Weights of a small image classifier.
Model: 1.47M parameters, 24-pixel images, arch vit, patch size [4, 4], width 128.
Training: adam_atan2 at rate 0.0018, 40000 steps, batches of 64.
Rows from block 4 of a small image classifier, named by matrix and row number. Rows with one number belong to one neuron. Each number is 500 + 50 x the weight over its row's rms, rounded and kept within 0 to 999. All counts start at 0. Numbers have three digits each. After the name is the row's rms in percent of the matrix's.
After each neuron's rows are labels from the 100 images, of 14976, where the neuron reaches its highest value: "peak at" is the part of the image that holds the peak. Only what is clearly more common there than usual is listed. The data: patchworks of several textures. In brackets: how many of the 100.
# fc1: MLP up (model.blocks.4.mlp.fc1.weight, 512x128), inputs 0-127
# fc2: MLP down (model.blocks.4.mlp.fc2.weight, 128x512, transposed), outputs 0-127

fc1.327 124:536422540522535512579457572501610551556492498480466494548487547469571529497506435444493518415513532466589532527525437573541495568474429603447478464500507468482475525557488526366573492461415451543536577352485389569437524490501405525479458422461531493482439494443547459622578518450534485488527556562564493516493506496425509516417521503430509524470579541469512486499501577488478506529532
fc2.327 135:456427510527546520557521514434548489411450482498499543451468453521473500589535528470476480465475505525513584503526552533504549480503487493494492455490476600491484438515490568491514486470576468413557488477505454460480486396431500513540613430533449551410529411511537459570504441450448460645458487553560465476502603529433478577587411459508450506448543477532475545554399562498489524357414
peak at: centre (34)

fc1.390 112:583448470510451452499447480515500557503473470562516567516563510486566558531419495623473448560506460397494449436381614602488496490497472410518442524479518495536646539525554538491506505518500455447487543542485440516435528463498612516509594491511430482508489487503527413519488509490455474489559453479427505495452404518573489608500507497384475524458511560509557467522628497473471550469494
fc2.390 108:478460495485442524495475536503477461593451409444378361438548427518454519508478558443511405553567604532441520537451488475428479553603578535426410573467532458470549524489401541484549504518514471431451523449499458466555524570436451581505414538527475458451568544450455449514515525511505498529526533479515514565536599509557498492473515510442477550526520413487457514575420476554436475504533
peak at: centre (52)

fc1.250 108:464565534425537404459544448473523516520476574492414569561445568491477473414486530506592488496541554458513570530481466576558531557487494608511487475562480526465457551497496532388538564571550481543506460421508532545516501445549468440494522467455550504501406621383583565489589400571448434531557613505509503519506393499522535509524468525455480502425480444485486421500508530477499545512471
fc2.250 109:454549437546609524462532503539504530493417517549481423400458507535533528515489377513485479513465592424489542571503503464466522429530511493510511512495495486505432504508497463493473452538630473476486528443518445544472492413472561436523509448529480562564498494453448509547478474442478547473486514484660489439559595409514393480497466519358529578504525546544479446598407519515553574447493
peak at: middle right (30)

fc1.335 109:571457345478468504524492497514514508507470487513500529540479554432535483477522452440548627515515519517545413607496532490511465567471527501449521496603533516542455591569589497500493475412425481468483539503504487459429510591559435490473480562505525528456535441498467429524552482510563354637449534501483585532450429536466472402452505544489564524458566398486537529484462521520557462538530
fc2.335 105:425520486582530465577535471542548507543510486522541433464469490501450492450476493551538556501490465531527487499562500437531559496573545460545510601555507477489531491524439482567550509458543497482542485451483449522489483592480516456541475447511466450468616449400493509432391503540492558429495513518510532597507633479513505516610648525600512465494515514464447513319490465554508387481508
peak at: middle right (35)

fc1.463 118:549512619399551474494531438570494449564488486508488529418522488548517424517599412545473427509499506443540553477521406499520489499462538499464487512595498498477537500550519451506574514443504402515428501473502438602511444522457510478468460527499505428534571498500527476550481458592435470527543553603506483552516479383488647499597524439624554454556468565458480529531483503534527496445428
fc2.463 132:518521650582559492582553462493505518537457490422607501486525410474504474556487509513527508472489540486422499441462585469492473501511475535543605531521488432481409494502422427475460538449555437564515510535456485482546414580531525482617455454508423466568414522478475536443464590453504507495527476595498541519440546366470482447583534493514484564457490493486502490365511535450542473542496
peak at: bottom right (37)

fc1.75 110:536519492406577490552440503452478392570451515406552503456555440493474478512558481501421442542530567477518422499536479492481428493495542502443468509590505580568537413493556524477535484451517536443490494516551553466460487484604562497442460491576482385456439532474524552603512424511485468586518530482510472500460530511432624537537496532517500588435427559486545511510453474635480524579415
fc2.75 129:480423538434552487508538520459453477549485433449557462553571511464467563514493533501482423532566515599480464548487514496551554512476554446467501627549527592443458548469495509360501483471448556418540486466521487506453533650498488560565416495472485396456531478468500490483565534493570572516550435485426513446462489556517599491497572495506550535416520576488536535501435516503470349503496
peak at: top left (42)

fc1.51 114:552565553463568455541546455426411462569471478407590468522482505514461457478523462609554487514524546418434434563459512475484554437458525515529525440545510510444576504492464531439545521548567521546510463448569511465606517474473578492489577468509501481530494581460614496497568405528404485514562502440456484503453512517525485498525408417433582555463457464599484484532466531558511596529404
fc2.51 129:473480481472480443534498543448588465576467511427450489472448393510467483392400482531578439463596411491546507549486507500498467468473508531476556467509549447395537461444419439339516480459427534534515595485544482498448524580474517512556528517535483496478503568467506450481513503544550540426534486597416556527518409546477527494513416510473587457413439407461475557515484532434522482552520
peak at: bottom right (33)

fc1.99 122:541449478470516456501471494549442506481573496475540517563391503481427502514505448485480595498567613435451500524499479490575504434485559381455540510656464450563538485579514528501529509465481565489514466463539550526538578596525430523444460586470464484456483483507437483532543488582475430534482544512486457569515486590542579411570456502614517465396447482528526535530421504541452513419462
fc2.99 118:511512489551515466516514495522535517440487432574556484465506490520555564468555432471477479476622371457468500443431484438502455426539391414414518461533439429576514498509499495477547494457424478555465461571486489408544494403477511576526450501518519512583523498530576525373497536475427533435544481560524641513471495447452552489558420528593526519503493451530519510555558532417520511529430
peak at: middle right (28)

fc1.46 103:463518516473530454530596557503537379466493425489523466529449515462491309485498401523466477436414546513520496503530516506558496513501570524491679451497516554542509476530505472439503498520473547534519482511450487466552535507526571409428500542573454502480539479547553533491490433506616538546479523468536494536486401466514519532466629503480530496527521506546481671503509500459576486532450
fc2.46 124:535442567543495513422497530537489435465469488560487514498509520571472529584468585487445487460511482610447520539497568568542541460548551439547343487562545561505480482497518498447550541495475457366500503549465538414491436554456555534545593454517503507398415527532516440566466473509523501479589434550393511510484499536492430511547466506556503450542592460376463479567534563530520550444482
peak at: top right (49)

fc1.113 028:520534471434536511478456462538496524522561465443439604459426525486551486510503397506457565492550588465526500483479539543498479476387474507505546530461448475506439507527532417479515501551460476547488491576541565412580519521472535632446535530632443391450526505462521440451503511518532405581584539483433540607557495421515563489435559473446434552464473415551474508497482494577455504523437
fc2.113 032:477489487485461442505534499600462568521531482466451511469564467472512525486521529462526410501462517499416432514548472495479586652486417533558461557498459496526473382394531491559478543440524534491512508431510433491504397483456449335547500556535514502524435540466466532581565468483446593515495492441517484481420430483576517555480462514495418440528454543557568527390435469571496461501492
peak at: top right (76)

fc1.451 120:537548486556427587547426526418524520573487398483571532568540563495537518422429516457468522564501560522441402443527538500524484464461420456552517512445476486436431602539512555547467432562500533505473549489462477446479486510441553472512548532547430452645519510501511472522492462555556491540455422538495549551559458556511458394454502513529441475594493410515529515564435518602566476488423
fc2.451 134:416495442504445493500474509459496525526447390430367441496457570514566485510484444462538437520525478477560461526605441471480433505469423450591560470508506475464527491553459503576450446462598568573461476453530510533574481491515566454477503561498562494545561440513532478454436557514445508515453499467562515444415566641620538468537506482439525518467393509575580536468520554545522473512503
peak at: top left (37); bottom right (31)

fc1.34 085:404477538491458448506468470493449587515520488462477476441490511565426588526431499535555414486535485489460581520487520477459482468479534399615395546483526463503557579562463454540487559558595488425422554517503603506564481506590562497527503541508468451458482474548444575515520449504459380483608503470481498442601502503509515572514513528508435569471540561578576408483450501522454535512437
fc2.34 090:460500505532539452509531501533446573437419509487573470506575555557584471511525452502482514460405456551390539471470513462512499430585491509511522520495446500461508555601456456474465525522521419625513582509395481568471431564533520498449490457512436497556569499546464501528435504508507432564506517498615474501397507541497433488571507492559504527487499637469500503455621591542522501433402
peak at: bottom left (28)

fc1.119 084:442501597519529416591577495427476582526402483485542516495409549517516518568532475559512482403504518553420475463603536443463493453465491571538521461604552524463520496476551465508452497446520518414502448456503542422577503400502525497526570466509541505469492533456566517542532407452566501565538483486526580477402557475407459511497521584586552529559430509505419430429541463515434515521527
fc2.119 088:475478564551352475433539545422465612544463444530466378473482515510541527427495497465516447547531458556422456553474487379531427530530440522490535562501453454402481459533472592508467604527524516567580485578449468483486534497540460452531539511571436493511482449455526502465472430510472525550616501454470477482458441420507563468510490597488441517501459568448512504567491560542549574540484
peak at: middle left (32)

fc1.359 117:429498477435509609482526388438498531570542495431464488498531573495521473520601469515457508491525454410484431581465513495540529476495425595496531482466480507529549496439545498470592472490485439551517419431511457435580465555408536468496593476559462490455548499410590529434528490518471463516556388479457563476480451514532600444583484478479501456469561404609479442536523592536514502504466
fc2.359 100:542505497491477452490506509414540477540548514524456494489379553549501481534486445490517415357502599530498484457442487618494558553513528526412472444489548482503495537473485488530373515510487504536524511552488441521454517483542488503526403558513471562466515526520628587406540435511546501385494484479472663548468513489560487458448487571541464513527481449448515503529450497363532568493552
peak at: bottom left (32); top right (32)

fc1.165 103:399525448517462479544443621484514506521545450462534587580566477539522518474545464434447506530507581578505462498541531569612497547486533507576420515414507548503480421480633496493574552538492510479503535564483524507429472494511419476504501394469482493497443514403545574490486471539528482543495433408537462427415440527571483470493497610533545456382542482468528446459481543551480502566557
fc2.165 108:490512489471462529469408489473483510518567550525506429565578558570532465485486595534573590491540552404564563478579559504488439556576510386523484477514521457568526475447410515465514500506578500535509533501422501541464545541531435422464432498542443496499515504575526444482437489463634535454510541518541493511557523525420486458442498575480538471466608454505525549533310474450492500531504
peak at: centre (44)

fc1.0 124:396528570590529491485518502581482506511487554447446517434456518484509478520438535541454556497497573454423591536525412503521433457466475522394495551509426586462472486521498411531504611462600575509535566489498494568530484471415550455505513446542422464567479585533554474465541488439469458487442480575537594544605398547500494454543516462571498441507500501526601507570506501554482448489425
fc2.0 145:531452484521577520513486435568534476373503540475530494553432623490425502508535453495515451521501455483505502456511689431517498459483490478612461497472537443475548544485437478477500507470362478539534444537532468513506508520535599551472495533501480490479572521464453468484460513495468554593483477563525410517394552518432512481603475533465484440473460508507502467341543439562562528473538
peak at: top left (31)

fc1.332 113:481517486543536467565485492531476508467509410498480573460505535549507428465474521539429568442507533509453502518482500558469512496466590517529543500435478512542514462479664468472494526506408564468497525472449470529506566506549399530497504583522512520566597490556548493570401420480601562566454430361607428591395462426547445513525488469504614471508459485505502555479537471480443533512523
fc2.332 125:616478421460541465426489493548435491514462468568521426473554531486445509454485452543567441641544534430570524570543470490526446588547503491521565568458435466546536467461403577498508508508561404467494547524512433491458469565507476540526477532481479465537473566504432493576448488502379540416526566539409549516572496567435487491557500517463570442543595495413507522550506578526447478507480
peak at: top right (28)

fc1.167 118:574487534495423519492533577497524494447478559450476506500401572483521508481568468422459474432599495585534512403536563465460521424454405549457529513412427478446453534494467525541434473503434487528550485470475503459493518377572487515538507628558419517485445510462395475538538473556594521541467529609529549497542543546515465516447509635555464449498529488421543508513509497544525493529586
fc2.167 121:481466482455573521536536429486582544423534514486512451427504581488525556501504503526470426437470520559521491480494462549512488488552498483456571486419523495505472483484495488468422466519526490550565454452457446580513502586491493445582494431490566574491493589491573551417618478430531462439490452504516580530471435505462371508541479411362501508537576551602507499447413535407549447412495
peak at: centre (63)

fc1.343 099:477503454495614491471563570478534399497434510507520563425474541556511335525454499477642499390488374557459536498519549542516442544494617539513582475493444533484499503498531474448524546554497556538436489487478523457503509466499627461455458501422551476463494521474500451595515545448461518558535514450500587475534510481493441555542533510449522581511460512503441611435554559469499484509498
fc2.343 106:567483470532513484507478498546572549455471451487491473605572574490523468476510447484594487458498650570521496423487507511475557496567505471403553484475382470535433575484474488548473480481503460543565470537451471480514482515481529436441597538562421493523422533479526512531457495452516533474584537450461483602430540502431566524573533598458448511494592434407490551456505520530554629459551
peak at: middle left (28)

fc1.118 110:502588496468542511511525512492462509468524454523571500512496537528607426513491466562529488530465425463526488495512482573599502473446582537533540468571469495485449508513632561552523476403547417485528488413565500488471561463447443467399473517503497524533512469455637543533491418534458584449663530447530513472466482454490520566575508479579510443490417499568456456468610512481532505503594
fc2.118 121:507508480451498504442520486530452530502514559494495455313541522527506547509471517534547479459501593498528531544521535474484472478495460474536541447521489507542544446543397422490448612568564404471516477548554467474540548524506485515462524434545394555460580541511414472467478566542584531397491447574353599508520545444519456544530421463499528532401473478525497474372473494464465502519495
peak at: centre (57)

fc1.256 040:422491554563603515520532566470467529441428516551429484541478521560447533548410486561516467438507582556534543462483464530556420503450573484567529558441449550590593495465460512549583453444517547440464515512500488538603466558587484504447583442609493492489524515587555516546461418543543530422466426504503532536596470437541502504439523440423451510510459532487526527512567575487506511437431
fc2.256 043:463583527413445592552432490510528562517519536467536480533463397433497562469549468493503547453544439529477485565509543416485448591520516568459572492550467490548565511481445509473536482547428490590500557493477486426490448517520469439496474644594472446441497565418507486452556516486498458543479481554436525473476454411523476504530508598514517467451441415546446475402522422457499493589624
peak at: top centre (37); bottom centre (36)

fc1.331 114:504462511496456515528574534493578570615519415474569532523507462494474564573511461480542461362435511494490461602523506496560452529479414487466508485491468459516482536528455503418429511535470509479584505360475512536458438414544528389518610514431559552509477582442466510578502498504614521495516526529542558534446568508504556535511524550445504541567465545632533506465425486518502487557460
fc2.331 124:440443472484460447518434511456397501507528551505440544503603443549474439478525585537529560495434499562455529575515535521493458525519591518587510442501524613477522511455574563470420478504573590485499474438408484492428559411467531535472507384512528584482523427466512499513526429478396465659468487522488477523419538511480502529463397470532462510412518565485483496535492502525464554551448
peak at: centre (52)

fc1.344 114:405486564463537448533531482445572511460548525526529583617486459487512424469505371523423504480501524458413476520463446648548466402488497482488556471572504511457573442486508478468443523591503569523493450498522529465569491472487517440443485420450446433584421598521577595519568525543460488505544495464474469403461467496561541482476515529591435498444564507559528472481531505525495484567443
fc2.344 111:519499490526530453558515506596502506498507565466443467498479516480502499504486463469529485532440629508476453438547566542507456491592530525508583529520493550503531469488456509478506466508428498460435520501509524525491548535476487553509584545505463510543480501511538515581523480494543531550564457565560450503569505497571406503545449473408504560611525390400495554579319527610484588351436
peak at: middle right (29)

fc1.163 117:431528475462516526465554448535495473546427480456572515549578437511498421526409474548502483479505529445512508510456393531516493481495451441422540494540448520529415502478502517482519475479617556533425597486493545455576396436422548505484504556541410474603540528504601535478513523423538411517449409468488493498586448495522422497505483489548497593395476485494580446522483567535539487625534
fc2.163 127:517516540456489456501554505500571558483493504480522453475382518451500572518579461455492378489521488531524539502543589424428526437513501583517551538479562472567518502497498524534511472495435573577609456446481504494605509484522532453566477571486484551435503562568505479392443506527536505442429537518484519599378542423532502482561515589509497421586403456483502507416521456573491417452540
peak at: bottom right (33); top left (33)

fc1.491 119:534542406582442499466569592474468403460452426488570556482479498487474474473488460444470572576483431524503450476480543521519479490468459523508473502530495507552413540511502549472431579612462549562552582491512543379390580474460522497496454547540435478521497497559438449513517434481463440594500434427490525518403477527477454579398488578529535463526502400509519478474483537582569518567560
fc2.491 115:500479511476435459532534477524496517516580514418493418484572475498503469520502464507479588470500497531567550520483556408517526486491473545545540558500634587553420444509445470442551451497570510463427567470592512398510498412569533521499578475493507488481401488468494528399506474463541511419470497462450620408490569547602429523585444483506497532495433375573523497505529480548511411511496
peak at: top left (27)

fc1.77 119:458562549478576445567464435442476429537516487409504530531517470577467458518509468550527464607434603552453434505439413559586474421456567558401492520583552540467524504532566527456536497528547547512520493510469492436460532407496548431443521530541494430586423585482496572493586468513414509516602540467525433500486469533433496516501546519576555509479453473521559478584514467608512534503476
fc2.77 130:443507424478460495556466514427603528530549507470554420504468586481453482474487436529404459516521405420515547565558539506517418531527372445582534491509434527501459545470463471417553455581419572486566521503555508534566578454453531517590552456466510505488621497494510476382527474512475532516516489435440545486392534581473455490529403531456493543506478444544506528470448581532510452518487
peak at: bottom right (29)

fc1.311 116:462548514519381422463440500593500503476564476507470481465505485577543454545454479555453460497477448448431648355484487483556514568504580516484445500510527525532487530433487519498542590527527451506578503505496526498449545501488484472501497463522438486563512508563508544457534526551483436458577575525532436430472478461585614598551500488577504367565464494457501450510560504461428536400440
fc2.311 107:532548602499484505441467540533470503575428483401503490555489512562489522480488508446466437542597520514486480572561485461516577497508462545467507517585517465579485573504464502515542515498482477437495443430470501497591427443502552447529504571470511561423509569469422521548520539480539479487564495499532476581498696415534451497569521557508477514413450434537540481525575537599493556622423
peak at: bottom centre (31)

fc1.1 113:573521557481520410522469499564481479478485429443535499526555432501521538482526559459479534540547490477558553472448431478417512545475480546379437524400534487420429539567518570488398462480526515559511564513507458442461560351589476498496481575589567509526550444511516485534530392517588431479447602525483532514489489457489411543519509567513505519500464572414559506559449482532502523600508
fc2.1 109:447501535447429514447500482650466458486509464487512461609536577516523487497541582521485492407541557465540514508441492574485484528504463588473450525393478478499527386520497564532546464552494516460545430459508425419522479540520475489495529541512464470473439558492622502377506486431485492532426483468492656515491466533476395466494487593480505506551540508436503484585446448375499507521520
peak at: bottom left (31); top right (27)

fc1.465 112:520473422563447447486452463547498457440551402494448506515404460485444519545461543446478409472461523543413565438501552540446505452472544446574465505463521522568465517508532569569489533531483520487543601493477470529522565473629408505488616534538560442462380517537493531493442428486570479510435482530539499448576519533433468540546481593523502529546574567470578532556447447517468535391508
fc2.465 105:592472449497494494525519557592554500557495487541573496500498502475500514476588417515533488510541637556562502494533478592504483457584577609457479550597512537527525582459472459474452431427421471444482389466491493457499520547475485546551451510505480534449491527492637493387480474560561513459572508509485602602486429531525466529516497475455514473527494454474434576596477527463548472563440
peak at: centre (32)

fc1.374 115:455503521492508500532488453502537426491444401480470669453471472550465501501435417522460509485504523484497453450543458525446539474493551425390478391501412511467441468459561513403501438501501399544499397512470490490559497407543484549603454547574457439515534446497518500532516552524543466451587514418476572592553503448473504514501487407496449527493445476579451420506525480557440421532467
fc2.374 124:537465481534525465532582473573441548567405489446548442515586496595527512479478565476511468520508628507551531558587503466518428531475547516513448453520405594514528557460470531426452539536545467515530515560511514499632480480503459466491478522464465533508473527503474452501414342479430566344480516494417525606500459460548555538567428519510517503533494556516493486513571524520512577464477
peak at: bottom left (28)

fc1.233 107:476497459480535470536437518507526478496529582481499560480432538482464494487390503545612448523510424442505444485376552612525507590507430561469493474479504492570575559480590521443471483565573462493527438454505560489516544482572558535493577472488407494542500438505542510406513422486490399549577473531474463505511453601496437488471495440359480516534484582527506523531618559504470506442482
fc2.233 092:466483515467513510519517518474465475444388560465555470451470497539453491516488566442552454580458680430493510457496481452448461447626536506411525475522507471476512500479379520498510520483470468499457530579485506477498547484516435568528417548535413483481562425381491479536515568548465486521528502543532472581643542483452555541519508505427482512590505438438481471519467483605511564425443
peak at: centre (37)

fc1.329 111:518499585475524516527555427400504547486573552491508523510437554545495471496569500445561529452560524525519445591591477487546533487469549506576475419536521493456496554500475433429487468516413418529463450534524515598547578530460454449502458453491605547413439456415517506557507512515477570411525526508491474517636463394436561479562435503550439445550485490516501463439437429500530564557415
fc2.329 105:484544430550459496522490448493537473525546427432446432500517586529614458518435406500477437438624514520550498457446457521569531533485478446533545500429608393485494508513361550533505558494496444546524460419534527460508438503488614492540510399470493532500504477509403496466479554410513520498435513489507421509473619528429515540473432558521518487469566486520522515552505587448505477416543
peak at: bottom left (29)

fc1.347 115:572446473488550500449537526513507497383481493492494546439356535546491455532572413439453544514562508484450493443506576501467479464486566510458460498413428550460593464443551458478542524491441516510611432516500534516485546416540506523475419577517408432410445537549371498480576494509501508627470497608486519486505551525525543502494475541495420490484481520456495419501468562564492429554548
fc2.347 124:520535344531501519493530500569499532419479483571472436450502455577572491484519481512503412395501492511609530564489456525496570536492481581460546474520477459638533499425476538480514482489520428499526480508509518550550450549484485474488536385511547605507457537506541492377498475575567521466520529549502579479464518497539375440572532499503565445514560476487522501505398516400523508390465
peak at: top centre (28)

fc1.370 118:567470517595500499488453470454495494480542382511546509460509458489491460474451459586514399534490451428465463496455486518577469463448552525574502510485490534483462566476560584463570549501544534555601481421549510476426577520555522519439554544581432423542427523603476570508543495442423512502614432472444441572453493508529586496505504460553488410576453580506491476486488467631471523530490
fc2.370 125:523559520562465499491543510488571571555423456407518483454421443445534490497500452534464421548534406530530454561495509414408506508485499489422565484528495410559440538469464488459508562518432534570518557453492525504560488477521554533613402489492620469455506547495410548376538517485491537463463526520478507514390535515549444481530536481503514641426454509491491511482522528485523365565456
peak at: top right (37); bottom left (30)